From a checkpoint of a small image classifier.
Model: 1.5M parameters, 32-pixel images, norm batchnorm, activation relu, depths [2, 2, 4, 2].
Training: normuon at rate 0.0023, 4700 steps, batches of 512, held-out accuracy 100%.
Data: trained on seven-segment displays showing three digits, 195000 training examples, 12.3 epochs.
Rows from block 5 of a small image classifier, named by matrix and row number. Rows with one number belong to one channel. Each number is 128 + 32 x the weight over its row's rms, rounded and kept within 0 to 255. All counts start at 0. Numbers have three digits each.
After each channel's rows are labels from the 100 images, of 14848, where the channel reaches its highest value: "top examples" is what is common among them. Only what is clearly more common there than usual is listed. The data: seven-segment displays showing three digits. In brackets: how many of the 100.
# convs1: grouped (6 groups) 3x3 conv (model.blocks.5.convs.1.weight, 192x32x3x3, each kernel summed), inputs within the group 0-31
# convs2: expand pointwise conv (model.blocks.5.convs.2.weight, 192x192x1x1, transposed), outputs 0-95

convs1.114:192128179104141153147196127141121139140164177159139124139128165192134159167119188155109121088129
convs2.114:115138097153186117156169197164155110095164070122163129116112133163112095120080167119166131150157109132152185092124129096130138192130111113142113160162128104121181152160194142100078123072116224156129115142107141111173107132104151150162110126127137206153128111121114175093088133133157167166
top examples: dark on pale (68); third digit: 0 (35); third digit: 9 (26)

convs1.83:148179127099119112099155104123177123182188142096090105073187121071147149146109141138147092119101
convs2.83:104129195168142097094068101133083061086133144125099096116164118158154130138067083121105111179128120148144118102092178140173158096205107082141125153155113089146133110094109129172095144139086092138100169147133149129079154100083110098154176111140063130126110151163155079134100163070053177161
top examples: the digit 4 (100); third digit: 4 (100); blue glow (49)

convs1.58:161139088107163080126069136141128105144081133137116048207135148177143128091162133113123117147123
convs2.58:097124134114130135110111139094092138138173156116142148102117064122080069116078157088077090122148129144152128112135139125151119080154132091117176130147103166186089092113136131118085141125110161147153142140086148061136049090116139112142104068126129119191171134133106152125084188148143182112
top examples: the digit 2 (99); third digit: 2 (97)

convs1.163:131159147123159108101176123153156169153157153164162130179124115129183179159112146130183142178190
convs2.163:089100031154098193112159188087166144075147107125121105145100086180122151143105175120172132115106130123118097171103092067142158190147136138085093125171134180096125174123091188122184191130149134159127152105144139154128146125064169100145125110102197085122135058119124139116169081124192172145
top examples: dark on pale (71); the digit 1 (57); third digit: 1 (35); second digit: 8 (27)

convs1.171:102101143118082057168175133114138156121123150114133172077143149108157090070136114072125126102181
convs2.171:052109195114108109116108150109153114138152144144169112150097114158157131138114138177124157094093109136154090151108079129138127156137175140116131157091096157158134133160028100129138149102155104137052109092101104110121067189162137120096175095122145091130084162041107125172090142114129142109
top examples: the digit 8 (79); third digit: 8 (69)

convs1.9:170142088113075120170088144123138071153143134152137126147076068190111117079132161135091129102160
convs2.9:135120181154102118133173176110060126138089155144124091055174144100145117152130107112096171134110144125114164134179143146129101117133123156151132090098104117065050123082211149099169084150167177100165159107065156169154056140153103096079141107130129144157150117166119149125157124109072179139
top examples: the digit 3 (91); third digit: 3 (50); second digit: 3 (35); first digit: 3 (31)

convs1.177:148149078042072115151122133134114131104148155103104169064068134137076110122099147131118115122098
convs2.177:096053060164142130153101118089127156175099166084082179116105088114101154162159146159097139150151096139110182110180132091087119140110162152113086103105087125181093126154147115179162145154134175063091085137068105107111110070106153131113099106106127131133142155143172135150134085142117115122
top examples: dark on pale (80); the digit 1 (76); second digit: 1 (46); first digit: 1 (28)

convs1.84:141148139076078113182190099112127106169122173109132107151131161066192133130136104096091109126098
convs2.84:094177124123108098141185131157125117120134122184177125077149122121104097070146088116122063113101090079145095099050173163116116154057093099112188114182125087115111103118160141114124132139175148167063150164111109100159162150102115118155085173106170150105104119105140191109180134112133100134
top examples: the digit 9 (66); white glow (49); dark on pale (47); third digit: 9 (41)

convs1.67:158139082130143114138131111085063097139149160048118087119102095098084099113106130084087095130095
convs2.67:085063089109136116111163082142098164145117088085115102147135147147166096191155111109142161140110107177198171170125140152147097114162154110200084132176122152188125162093134098144183159112077126104139109151100130141125170155136098123119084122124102163195112117162105137095186113149119146198
top examples: the digit 3 (85); dark on pale (84); third digit: 3 (77)

convs1.96:106110069078122129112149136173097071121096142193151134133060135166140109185115080124112120118112
convs2.96:123078061108211140135095117106093115202182124140097113098118086101111088211138167104205061131211121138133105116183120133148144135117146180118132134118169083139096109184123127124166150096189129153148097155175100136172102131157189114116091161117146143112163133168090112122162081143135154155
top examples: the digit 0 (95); third digit: 0 (87); dark on pale (64)

convs1.69:125140102119130088156190106152161098138122117071169054127151165136129120125089086158169119188112
convs2.69:176117096099142075114124091146171138072173099101106139129115126134122147123140088175143078133156153093126104146116230140119112115136136112150104125129118051100162129176133153092116176121129103089111141185151119122107165153132125127121070158110134157198139171149139119116107116115094106152
top examples: the digit 1 (72); dark on pale (67); second digit: 1 (44); first digit: 1 (31)

convs1.90:149185117131132072157164116105098072083158178102098172175121157125150148157114138102080094115152
convs2.90:218129166156163195112139124133131126099148151146126159113170119172130047084159131124139145087105111079164118088098097143124155136154183116161104093168107184116167110118116119153193083140059138120161159137104168112125118114095104142153038122143138091159126145058132144162148132139183133139
top examples: the digit 4 (74); dark on pale (70); third digit: 4 (50)

convs1.45:139145173127161198147109122133148120156083156086124142129098086118134158149169157172123129223132
convs2.45:104138141153120209153151155179090123111159114103113129126117071094110136129125129088145041127114178121046093060155152135139062148112137128136190145113090116110186127123167120154129199158154131167114120107085063145141099156126077092140125109096103172128104086109117080067122110081128127096
top examples: the digit 0 (98); third digit: 0 (75); dark on pale (59); second digit: 0 (27)

convs1.126:131115132103134108109158110058096123118151080118160123069132088207093091151131112128074100130166
convs2.126:102146112153132073080130171137165084143067088145080162069111202163089112195121201125108137135079098122118143128158089058123039150115110117146131163079142125095172110151160147127193135149127115154123098096095204083116113170147121137219184132145107148081105126137108183183176124148139114139
top examples: the digit 6 (57); third digit: 6 (48); third digit: 5 (34)

convs1.60:193088212175131161161143123099098119116114080103093071110132126099108130135076138119101109130124
convs2.60:067096117141144151111081121147060070157160162121143120127092148105125197151116167142190115172111115133200142109135113110152108093072108148119119087144139107115105134144116119101095093113106152145135147177206123198138142118130076148098106157091119169103170135137111120139147090160180191105
top examples: dark on pale (97); the digit 7 (77); third digit: 7 (65); third digit: 4 (26)

convs1.108:134098123087168190137091071127133111167116089107125118137133119146132131092128119175133141021142
convs2.108:071143135175132122104098121129127172092121138142143117134178105125105073141092087118101145137099110122156168113129092125052182111168136096146210155143116077177145154126079229109204126136089124133124113185095087113104136111133167159178079096136167143098151115134116106131140131133158197147
top examples: the digit 9 (76); third digit: 9 (70); green glow (53); third digit: 8 (27)

convs1.103:179122162086135164146177177157110199095086115156154170103127151102120129172105148083146154141146
convs2.103:134184119151153131131132115111200147120143163129105113191113156133101141104096110121099161165150191096175148145076143058119152149076120161111119130166099156092154203151109117092208118227176097122134153152162115080096093161110145091121135136176121084144155099106148097121107182134142146132
top examples: the digit 2 (84); third digit: 2 (77); white glow (53)

convs1.101:151131126096147110137148081123131072107111083132165122165116100150161118122160118180205085196140
convs2.101:091154107149137149219147099135095132119131125196125089066120095157074107114109123109094135105061077142044171154084100124109176153163105082161109115074098132080158120134123145148099104113140123141123155144125134081099118101148101071064094110112134185175112072119095154125098129148102132117
top examples: the digit 4 (95); third digit: 4 (93); green glow (36)

convs1.162:080161109126154102118104151170057128114189144122137133173119087146137084160098124054128115150162
convs2.162:104169100118109157127096116148138080161067096134111140173087129117049137127153159142080112146074123171143174124125103126074130104118128104152116172123204151140176131096083189173100127133092137129133157108157169135117156146109108147166094141167119122136127111145071119131084071092106125139
top examples: the digit 4 (100); third digit: 4 (90); dark on pale (51)

convs1.118:149068170086154105143117132206107125130131096186146133147131133170157112132121087076093173097108
convs2.118:173159165173193137204128122196115131118147154164128148104136177173196131121070109102131198095193105130092165130125104164148133118113134136163159131175114166171096173090154150088137135131138131085153097097156077110177155160124120080135126151097079124101169109121142081100147118145185171119
top examples: the digit 9 (57); white glow (50); third digit: 9 (35); third digit: 4 (35)

convs1.0:156167144160153130092152157062190131138125114092157121098127081111108090096130130080094159087180
convs2.0:135134114144122069154143149154149135131172184178034081173142126183132129146095136088110107138137148099131132179150113105094182136167082124085114146129162087100153156134137158158098188090148142179157146088182113174074162147170153084174101210135091124142151150111136190140140128120134102172
top examples: the digit 0 (98); third digit: 0 (53); second digit: 0 (51); white glow (47)

convs1.39:109051072110070157115116166152096086125145183120157114114129132110113116099099120127112164064159
convs2.39:124128107100105129121160094113177102130150150125099136140081174109143091177176168100191075121066146108132117165089133117098169129103124073118091152127194153124078137073153000128122139124134127135137119123115193125171177183098102163125165131160130118104132176084127136151161107102155107099
top examples: the digit 8 (62); the digit 9 (56); third digit: 8 (52); third digit: 9 (41)

convs1.182:068135181106097161121159154125076146175145115075134113114154150119088106160076129079126133137188
convs2.182:119146165122098123088176159068156131167131162148150092131087073063123118165112095092164123188141103097147139153112140064109162068189120109134103149171134102131073147133130087116118137175143111100177149128078141154163136164124136115127112152135104129141173103129068127119086171135126114131
top examples: the digit 9 (73); third digit: 9 (64); dark on pale (56)

convs1.179:133143137154112129144163148146108116189130149166121098082209090111119079080113113058162119125147
convs2.179:184077123136093099109135138124131164150096156117106116097138132109151098121093071093125131130168172146121140124181123103090063179112118143092108148114033150179149143139148157154124148118188165060112172105082099179095135138144117148131112163114106115112124136113169104142144117167149103129
top examples: the digit 6 (61); third digit: 6 (57); white glow (46); third digit: 8 (27)

convs1.146:120142138173110133172138099179106127104162176069062185129122136136152119134127101156149157188087
convs2.146:115120192115164181163160115091056167101107121086132128172136147159121215119122124146173108157080186087186154145187129113123117137157106113105144145160118080119087161167157144125144147095195126120081124150139140136180148135143080116119140147178150086155160092083136147100152158209167129184
top examples: the digit 2 (70); dark on pale (55); third digit: 2 (55); second digit: 7 (36)

convs1.134:164085104169149113119176094122103121157146133174134161131036160100148136121120130085073172138143
convs2.134:140160109154112086167132121148143155065119166104132171135142163083150114150164182204107195185169106124155130125119078140132203175102129176091094151168086162146062142076132144153131095123141117191140164049090170170157110123113184117152149130104150142128157167063137106161139127103107096114
top examples: the digit 0 (74); third digit: 0 (72)

convs1.66:127104115140146096142126117091091102157079124115085053115128175208114142140078104156113165163127
convs2.66:140121116119124098069097057160154136180168113094094152157108096100122117108164054157123125122162141113124119065135102182133137108150045109102116094061154104125092095135132131117103061056140114080063188127114160113080135087147096109095077098074129160157150121099083147102205106139106130080
top examples: the digit 2 (85); green glow (64); third digit: 2 (59)

convs1.180:103161085097170058161105141080178177125129129150145151128136162174152145149172097115164120080119
convs2.180:162133090103127175131178183169103111138144138130123145127133093115167142112112153110160045125134075115188130150128065139157152118085064160135093126158154148093148149171104134119097078121165173156116076160164145142186128180127133062095160128157137126131175184155150046134110116085111146130
top examples: dark on pale (66); second digit: 1 (25)

convs1.38:118121167152202086110099099167112118186082104152118103153143121137085129133075135143072131088091
convs2.38:168106176162119057157134079118139171130134141062163087122145104114162167176118139154081113122159106121148103142152097104158114141162163080093140107093135135147119115139088191109186059068145129113109109156128118144123079153128120138114127149117160134096168105131165171173081098160099163163
top examples: the digit 0 (79); third digit: 0 (74); dark on pale (42)

convs1.169:124103163142153110164165131151146093117111113092143145188065159116149083179106139135165112152051
convs2.169:106112133090105125112164134174100073053151084160085161123091112115109128080153153173141085094113098110101101147085089167103067134182159119125161162115109178107173139126083136123213122141188158147121099120187093114073074131147140128143121118130149147133147152146143130057144149110127041065
top examples: the digit 3 (98); dark on pale (47); second digit: 3 (43); third digit: 3 (43)

convs1.29:158134102045141173129150118117153121138121154155070123194151146163151117156152131156092186171128
convs2.29:175080126062047142048172091180176138120132174115086118114117121088120122103166134135108151126104110129099134146115103109122127132117164153099111081076117131082100148100108114144131092114162130060058169057165106109115092129091106145127177091107110093075143119079153112117139150170148099122
top examples: the digit 3 (97); second digit: 3 (53); first digit: 3 (41); dark on pale (40)

convs1.11:061125093146147154089120126148118131126139104101163148090093125145068148114107129046134104053126
convs2.11:150090189155093143180108089153170127166082142142082115164140157089150106123166108096153131100160087123167116156127129170190136172136085139145187081113095156101140129157043115147152123108178133076124106131156124128142185178128070147106160133130108147125121081147138101109138180122128125122
top examples: the digit 8 (94); third digit: 8 (93); amber glow (64)

convs1.110:152117058079117135113090067178084118118100108134111125137108168078083113185094144125117094138137
convs2.110:112113103164133079129163086131122103155139137152160112109169066094122145102106098171143094177109127162043165109122054116150137154149114144171109155049157121129150146126108127173108131045109080156071061131080069137155138126122097116109072149068111149170109071107079165126128141050132104105
top examples: the digit 6 (84); third digit: 6 (78); dark on pale (67)

convs1.14:088135099112125197108067063124127103105098108124131139087116101144087126069103095067106109122127
convs2.14:113135140211230120142134180096157181086136124161101164154102109142146142103139117140141080082153099078108149098113149030196133128148107093137123078145150166153101140179193125163109139103109157149099092133118155133160158112121132102152092129090122119124077178153087165168127117111107093094
top examples: the digit 9 (100); third digit: 9 (100); amber glow (45)

convs1.175:056158088121056105111134061105132171106155144113137152113110111151080133119111106135092141135068
convs2.175:095120157129138119096090142132076126135110156134163181151146158141102060168111121126137167077117124132084192148134093170102198149131155171160146133139102124141104119154129034111132106148109119121139118109081149150178222148164160175146160136153177121082125120108121113153085138144100181115
top examples: the digit 9 (64); third digit: 9 (59); third digit: 4 (35)

convs1.144:134127106101119145183153120162144088179060095114195105104119149138136159091120156080176106162134
convs2.144:104118122063146160144162169141147097086085102077195204097137098160155112151165139141163157084119143139123171164088117182135153111135170128141126121130126165131144122120107141112119111096058091140086161110102148117151153162132179102188126111157130042136092170107114080068148065089173175179
top examples: the digit 4 (97); third digit: 4 (92); dark on pale (68)

convs1.178:076153164085126108167138172117120162082119144138069130150105163136107060113107111056101115143117
convs2.178:089149125143121122122113115143222180179116077120188139091172114111112137132147163121081177071097170142140167061165136091182185119132125113101081139121112136070116102119184160106175127124087114106140140078103092126142100080165081096089093126153121122190173112105120123114151135047140138058
top examples: the digit 5 (78); third digit: 5 (73); dark on pale (69)

convs1.100:125112137111132109178107107114146144165153145107068157127104066150120088067108093200171093129116
convs2.100:149118194136095121130117124152147109129176155147120127078174090096126137184083134149108118146116155225162124173114057168184135101137126091114169122075111042133220143120138127184171199112135085142124073121106099153160160150188105131109142120175064110138122112135094107122089175134077093159
top examples: dark on pale (93); the digit 8 (74); first digit: 8 (55); second digit: 7 (26)

convs1.105:123117101113137183095072118145152063141148089091130115106120100110077136165173095202105110130113
convs2.105:135130158125159161210161130162133091118120121065093193139091081090083124132111106144075091164126105107139152115092111209147163060148105092152173140178173102126107070104147140081115121140091080113135138105166108041141134091087134189050092112068117182117101115096152030082116123124155120127
top examples: the digit 8 (64); third digit: 8 (61); third digit: 9 (35)

convs1.158:073150100097110110118114158153067146067163068144106120090132162116151141150108070069131113144144
convs2.158:094105132151138132140081168107149067105088109122162192199092121177140146132104171099143188149113146119071124101107136093058176127131131057134123106178086146137149148074098127168193178199095101149117077120114151135097116077103115157110103155153084177125116134162121105135165142095130148092
top examples: the digit 4 (59); the digit 8 (58); third digit: 8 (51); blue glow (50)

convs1.133:159123157088128084103103125091120145045147131147154071092158120154122139086057128146113140154088
convs2.133:098176141134119143136147080155173113151123133129125140179162135170127114071139132107133140115127111072118157101105139120146157140138123135164070092131176079114143137150132086201097169155095045101148104155096112140180167107116133127160101191080124155179138133070124091215104181128023179079
top examples: dark on pale (62); the digit 9 (53); third digit: 9 (47); third digit: 4 (27)

convs1.176:117166134088014136127146105142143171132152149119144114100123140169093131064101150144103102133096
convs2.176:107145127125102098210132195120108173092170144111145122138143142139195096115140137107111147160149153151157099197090139138178126157077099116138068129125060152139130148093153082075126102105151129160145096108148097146179068108126123100160154126105164139147115094163081076176103116123121062129
top examples: the digit 4 (93); third digit: 4 (89); green glow (38)

convs1.71:112145132177106162167145130134100165081159150222194140099178145124130126122136126141179139151136
convs2.71:166123118126122067166166119106114180094130127128157157135134112125095134158131130126176110146191147102102163103124121115161145146135122076104100195131159093173062133143121155078154115123098133112125113076118073120105102065131096151109136202092170090185126158099152132161091123098119086050
top examples: dark on pale (56); the digit 9 (54); blue glow (42); second digit: 9 (42)

convs1.106:127124181106143085084165093127152175158036115147132142156144069151131149147115132145170088131141
convs2.106:127120158118142147128090129056126115139050148108106098156168057149201094136098136085147094121167131118058129066076105089115171064105155135122155138148102049067157107119149132103138078127111118065096082139086122080151161159136071089172094084126141071170130105114133115154153107133151125108
top examples: the digit 2 (94); third digit: 2 (88)

convs1.145:121134154097187097224104091140069089116144054129127125128134142124119097106094129116124146158136
convs2.145:075091069125093105144078078087104147124128148149177077081150190126166063107096091079068184099131101131195132109139119158161102132137164129141061131171127155157101154112152134107142098130187142116106108123141153103114113114111105148082127120161144128149138129100107153151138150068106093101
top examples: the digit 4 (100); third digit: 4 (95); dark on pale (42)

convs1.115:124171099088142180148130156128135169068160120108179112155096167107108105147113156134082128193174
convs2.115:137148082062099152080158133119109190104155036084140127084157199140192147180112142143154110151156116161203135164133112121074116130076088196113100071120137161113109154120123131091132159104148153165131155148062116117165146146144126143112159170093163072135130114100143117139127110080130087071
top examples: the digit 6 (96); third digit: 6 (95)

convs1.148:130136126148146137147119151089219138168136156083139066132134124109102113180174084131159173099103
convs2.148:165123134124140064063077130119072110079149166151137122111123073143089113124099084114096163131068171080161102097127138131141140186097181068142164164111126113156149118134110140076177127139187142107145122098164205130098136114076152101117119122081157164183119113166168124163083090144126069195
top examples: the digit 4 (76); third digit: 4 (64); third digit: 0 (28)

convs1.152:131089164105103102196111080118163090142156037088140105115147151116130124069146161111125118136116
convs2.152:162137112130092130177128148159125151133122135096067077099095144144145159115163106131173108143055136135130084167097129130101114145129121083194113133119113105117132140096121130159109111127127135139058106116119101110071125129119122112152143094192180132146085068111098133145131089159108086146
top examples: the digit 4 (100); third digit: 4 (100)

convs1.41:072117083148118173087145135113110160120143120166126143136119095116110058168127167140082124078059
convs2.41:135179134153161122137108173082169088128155212125155126096155078111076175160148167098104120093147119129128120094161128142157123111106147145143176089107040132131136085141087141100138094095095179109125143144080140156104111090132074156177063121131139152153128095116103121177070129097106145088
top examples: the digit 2 (100); third digit: 2 (100)

convs1.36:154153200137182109132107124107128112147042094124149170082158124127087144170166124119129082110129
convs2.36:160108115121162119073105186121130149084133114165149151108064109083119135146126105145117157169126245151172075106112127113115100110155138130142086122149119157137088143136117174052073154130078173132127136184100077068095077099149141130109112082097159145155176174145140073062123153150173148155
top examples: the digit 3 (93); third digit: 3 (88); dark on pale (35)

convs1.150:100165122094223158167139118141151117167149113104129115084170093123124139079084149160092117141091
convs2.150:173145114128129117133112130184111103185078102127106087132129164102160167183154069178125145188191134139129159127203121089143115083203146180175121135100158152172139100184135209145106116103181131150135102107084113145129156137080125157133152139141116144125089116111129107121168170114146150118
top examples: the digit 6 (69); third digit: 6 (66); dark on pale (41)

convs1.5:141130095119193114099080163163148133183121138149085123084187110128154081114069133125097165119100
convs2.5:126111133061131094148089146121102098121121123124088119161129090147164113139141125080112190128139182127138065151133118066109157122170076109167084103129121087161109127127136077105098118147117162031136110122116207164175101123127106125122126142081151128089150120113112159125161120131111151106
top examples: the digit 3 (87); third digit: 3 (61); style: white glow (37); dark on pale (36)

convs1.104:112145189108121133125185095094087147120134171049163150131096103109147125129097077128080139086147
convs2.104:151158128110107095142158179099055126079161104159033102089085128209142109098121187114181147110107155089146132116151127110122055131154095148146146126079101079117154121154087115178179115115190135170091125088130168154142098090119145142068207106127113182161142121124116106108087073127165106158
top examples: the digit 6 (66); third digit: 6 (55); third digit: 4 (28)

convs1.40:092073151131104185113153129134108118155106162099168200077144142135092137130141143133128120041118
convs2.40:146101145132156148151164160140135141155196109098139194132101103046143136097149089153177129146162159107176085153085114147138052063078159145171183172157093121151114120151150093101178186130129043119045103120123132115160188152081167138159115125148156153115112152163086194117146152163157119093
top examples: dark on pale (86); the digit 3 (63); third digit: 3 (54)

convs1.68:103068132121181149135104124075078115116102164154160123148079108129142103107104156071088072119093
convs2.68:114122147095129144132114165182170084141082168091123135085123112075159146136142082119136167127111099165171112108127120099158155084058126188132059085126111091094072159114083144162149124076139131127148116072097150095175160135130110159172113117240130132131119136151064109092093111139108156113
top examples: the digit 3 (71); blue glow (57); the digit 7 (54); second digit: 3 (41)

convs1.64:129141102145120163133157127131091102089129167069097063112140124137145114195083121144135159177195
convs2.64:140155155156139126081112122099153100170170098195160104169126160162102121141099168117140156125174120106117126095125117136146111169108136141158138127101100124115132177152165145120119126188110073196141125204156110149169141097186111089081155162104160154150139108187154128144145119134189151092
top examples: the digit 2 (73); white glow (72); the digit 3 (71); third digit: 3 (43)

convs1.129:144136117125150165186131170157190111195140179128134159110143164156125188153146137142177164123100
convs2.129:200122068127128110148108112113111133054138168135143167133121135181138174100093113134077109201185137075083100163189156083092137161099088154131184185119144141142071127185120164043140104127150150170133111161138165148156176149099181104128134149131144160152179154154133120183146127135131124124
top examples: dark on pale (73); the digit 7 (64); the digit 2 (58); third digit: 2 (47)

convs1.52:098099114105101187115135075197112107147142130151099152173179114128167131179136126182110152148085
convs2.52:123158122121131117095174134144156199118125145103048165161098119134140148172099168105145149087150133079101120117106118122121075146132138144103089158086122093135188149141120136129093132146124105084156144105169110142146082119100120054177166131129118126183092176141152122140163123143139130191
top examples: the digit 5 (82); third digit: 5 (47); second digit: 5 (39); dark on pale (36)

convs1.132:148096163104128077148092194178136158082178162116148112074102133134112101113127113115180148084153
convs2.132:090173115178137100114106117119089097106139131193072077106126089145087137159087098082070127118140081128134136128126084140128164075166101114146115169108122130174080055061127095144093147159118135145126131081137137146087198125128075100102155153128110143107086184142114125147168159144100154181
top examples: the digit 4 (99); third digit: 4 (99); dark on pale (44)

convs1.63:127192097140140193163112090186110151178160118162122174111119160137119164148111135141182128170101
convs2.63:057147090155138156113150117181127154129132088147120147094157166116141173110096171069166164182138172116123088164128165164128101114038134127126116107117130150072104113111118111131181142157112112162117122181136164126155079136073106164121116096108135136125162113100090134094184125094191143148
top examples: dark on pale (90); the digit 3 (72); third digit: 3 (58)

convs1.49:191192127101130050132170107159157096131088146140122112164108149125133138084107118151095094097084
convs2.49:109114119126114106108140141098120115157144165122138084101175070129120174192169143111218127125172140130102146125182155129143103140060131120136124107144161103164145097141146122111084141180099157138147177061068121156042117085109126100118098134075135111094179128160113122184141150125163119150
top examples: the digit 5 (62); third digit: 5 (53); third digit: 6 (33)

convs1.32:141179070163184097078172155117097136150140111133152128153118160142077117090128120157096140075079
convs2.32:144119084125106056063183155141075177157148138103137110187175208186156159091119066113130126169160092098130152141181104136083115128102099178135150117121199105098127126160139114086107151103199110199128109099109125180137119154074143142112152172074181095121152153107140087165152154140116099120
top examples: the digit 6 (97); third digit: 6 (97)

convs1.111:164177111080114102127111041110116121153125047107154126181149121116108126135129128170073124118131
convs2.111:114167111128133153067176137114121129141115111142121130091124148203141153096105096143105086171133115061111192146129143159122113211071136177164152153182218183144117140114171124152193151158103068107138087128107089109144158167173056113128105156171099126140139117138059145116110153152159074157
top examples: the digit 8 (76); dark on pale (74); third digit: 8 (70)

convs1.26:101117095168110163104154063113066169165051141164126099099125160144131117140095114077124106128128
convs2.26:117167130178119117117124163157105134105108138133155140153148140111157127097127125156116115090101126147145145150122133159106125115102099122154188129087189126106112183117167064137101092148119128102138086099120087136121133148152039200155093139159145169123147113154148114120121163142113099114
top examples: dark on pale (68); the digit 9 (66); third digit: 9 (60); third digit: 5 (38)

convs1.75:161155104121068119159148097151110078162152144091111035130160115101107172156131155130124145180125
convs2.75:129083183145148113095097123169142179145107146107084098126120107080124112175109126073154178121146135125144145099125100181128083103124071126102124070191122027149174113143146103137128090105102106130151178158093186142115163141143162129113128151121104118190131144121175101132166143125096137139
top examples: the digit 3 (72); white glow (61); third digit: 3 (39); dark on pale (36)

convs1.97:106088144128058067124153102084059139104161142061138160139141149171103130155153092124134140119128
convs2.97:152044119166102135135162080146142134119152137125109179098076139127127144176096139174092135102072125099128103143143160102166075166087148131056102150131162090093117100149124119141069125169136137180142114097103129156126119144147135110179099167095116131121143179140125174158136116143092106138
top examples: the digit 6 (97); third digit: 6 (96)

convs1.185:103126162040084114168140141126159139142151119158106145127119174107111134059112123155066155176140
convs2.185:121124152122108122133148106122060184132162153061121141138149118119192128203103148149160083121137085100172125172120168135087044162159086165100113117183138122150165124143119167130089117125164069109170097124107057175152119183153144160099152169174212117109134115104124093113192095102113104104
top examples: the digit 6 (91); third digit: 6 (91)